{
  "model": "encoder-decoder image transcriber",
  "dataset": "short English words printed on busy colour backdrops",
  "train_examples": 22605,
  "image_size": 64,
  "crop_scale_min": 1,
  "horizontal_flip": false,
  "translate": 0.12,
  "tokenizer": "char",
  "vocab_size": 30,
  "encoder_arch": "vit",
  "encoder_norm": "layernorm",
  "encoder_norm_position": "pre",
  "encoder_activation": "geglu",
  "encoder_mlp_ratio": 3,
  "encoder_head_dim": 16,
  "encoder_fused_qkv": false,
  "encoder_bias": "all",
  "encoder_qk_norm": false,
  "encoder_parallel_block": false,
  "encoder_inner_norm": false,
  "encoder_drop_path": 0.05,
  "encoder_patch_size": [8, 8],
  "encoder_conv_stem": true,
  "encoder_layers": 8,
  "encoder_width": 256,
  "encoder_positions": "learned",
  "fusion": "prefix",
  "decoder_width": 256,
  "decoder_layers": 10,
  "decoder_norm": "layernorm",
  "decoder_norm_position": "pre",
  "decoder_activation": "quick_gelu",
  "decoder_mlp_ratio": 3,
  "decoder_head_dim": 16,
  "decoder_fused_qkv": true,
  "decoder_bias": "none",
  "decoder_qk_norm": false,
  "decoder_layer_scale_init": 0.1,
  "decoder_parallel_block": false,
  "decoder_inner_norm": false,
  "decoder_drop_path": 0.05,
  "decoder_positions": "learned",
  "decoder_prefix_bidirectional": true,
  "decoder_connector": "linear",
  "decoder_tie_embeddings": false,
  "init": "torch_default",
  "residual_init": "none",
  "optimizer": "soap",
  "beta2": 0.99,
  "lr": 0.0013,
  "beta1": 0.95,
  "shampoo_beta": 0.95,
  "eps": 1e-08,
  "precondition_frequency": 20,
  "max_precond_dim": 512,
  "one_sided": false,
  "adamw_lr_other_params": 0.0025,
  "grad_clip": 5.0,
  "steps": 14500,
  "batch_size": 128,
  "epochs": 82.1,
  "lr_schedule": "linear",
  "final_lr_fraction": 0.1,
  "warmup_steps": 2900,
  "weight_decay": 0.0,
  "adamw_weight_decay_other_params": 0.05
}
Rows from block 2 of the image encoder of a small encoder-decoder image transcriber, named by matrix and row number. Rows with one number belong to one neuron. Each number is 128 + 32 x the weight over its row's rms, rounded and kept within 0 to 255. All counts start at 0. Numbers have three digits each.
After each neuron's rows are labels from the 100 images, of 14976, where the neuron reaches its largest size: "peak on" is the class under the peak. Only what is clearly more common there than usual is listed. The data: short English words printed on busy colour backdrops.
# gate: MLP gate (encoder.blocks.2.mlp.gate.weight, 768x256), inputs 128-191
# fc1: MLP up (encoder.blocks.2.mlp.fc1.weight, 768x256), inputs 128-191
# fc2: MLP down (encoder.blocks.2.mlp.fc2.weight, 256x768, transposed), outputs 128-191

gate.671:092103156084151149091196119107094103149116124119187129127122143166077112151117062137169091140145107116079118072177194142081087084107098164188125121096136112145074157175085149136107133173073105
fc1.671:128199157131160130186098103138174091067072089187096077091167169121145111095157139155152146094170099132098099119138116122158142178115105101112163146123146094130109086095147130150172092132178127
fc2.671:136085123140133112140118167196145105132052120144151127080068131185059111160124162123108082219093184116155105122179083144129105122087134089117145136127143117132214150112200077189144126100138115
peak on: letter e

gate.107:145085136074154079128085100125192106166197125157113089101114133177113105065135104180096086108152150150132154145059168075097096143138114176145155129109148170119154101138066103115132122088109086
fc1.107:092109128122124118094154081177129191111148147121157164156153097155133100122135137181123094109120133104170166084141082143143160147131095117090186131145119164150116125142160109125144139145122081
fc2.107:158120147180162166200099144119114146168156106149107061138142112122076159147081199092125153117135136140108163106093119188105107125175136151145091119160096126183087122151123158050182146146067124
peak on: letter k

gate.287:104165081128119146146092126133047077174173166188069144098093065154132127112135086099141027114097062139142091132141109136130114104090143178123151098214176089151089142203099108097162142118117099
fc1.287:177093109094152146164094138136078100106076151100133123165087122177108145143107148122155197077160102152096159085093102191161099194134116101133139168101106096204117106078145150115112099109139158
fc2.287:087169089134107090134110184199160184200166072132141096146135173097118089088116215102168098119155173136180119154077165115118114134116143105137092147124168085101153097089110098138127106179156136
peak on: letter k

gate.57:130146177183118133084084176119118093041125127129122166099184120084143131121141080105138153099077212106115131136105106115117153123156096166137173094130075147142128164101123049109126104105195090
fc1.57:122127110079129139183173131115125132203177114079117120097116121135122098129132138109110105132183101157154127124184121164166181125063154097129148103134143101102125118156128149132119109106047134
fc2.57:095090050161163080149138129116090094140116124103139136118066105153097157094151099104131137154106135098167117190154118183140117126140154059159129148145108118160089157128169149149148159110138163
peak on: letter a

gate.225:162142095122214152150115194201109116157131188111160167139115072170171105078142129099132118093115072145090136126086176119119097126115159149171146068138147132109119135155100181119145118107196097
fc1.225:175103126105143099083128103120160080127141096156194099121149094127144098200169061127114115104142073079174153157159196101137157140117101157121108121120083086092067107108157149182156094156118140
fc2.225:095109092122101127140155124067133144130147181096102178119134095149128152128129109121139068139117174162113154061114191118103156161146156099159201179163138152121101083100111132149124115117136157
peak on: letter k

gate.326:151089174170083136093070168076147081093114121118093131104081135112081214105163093168079146106150178112160113104098108118173203176109093098112155104181081146170178135120155087092139110101118128
fc1.326:117101130109122117093189046167130112163136123130103091111069086134101086085120131120103172127146117173114155113199163126111159134128142080090147116112090118121116169159109119145085126149086134
fc2.326:077091080119126057189131139151132110113143137110146100139088100100076108122136187075100062163138085130158124127120088164162128100116089096137178153125143117143082177078132168134149112074195148
peak on: letter a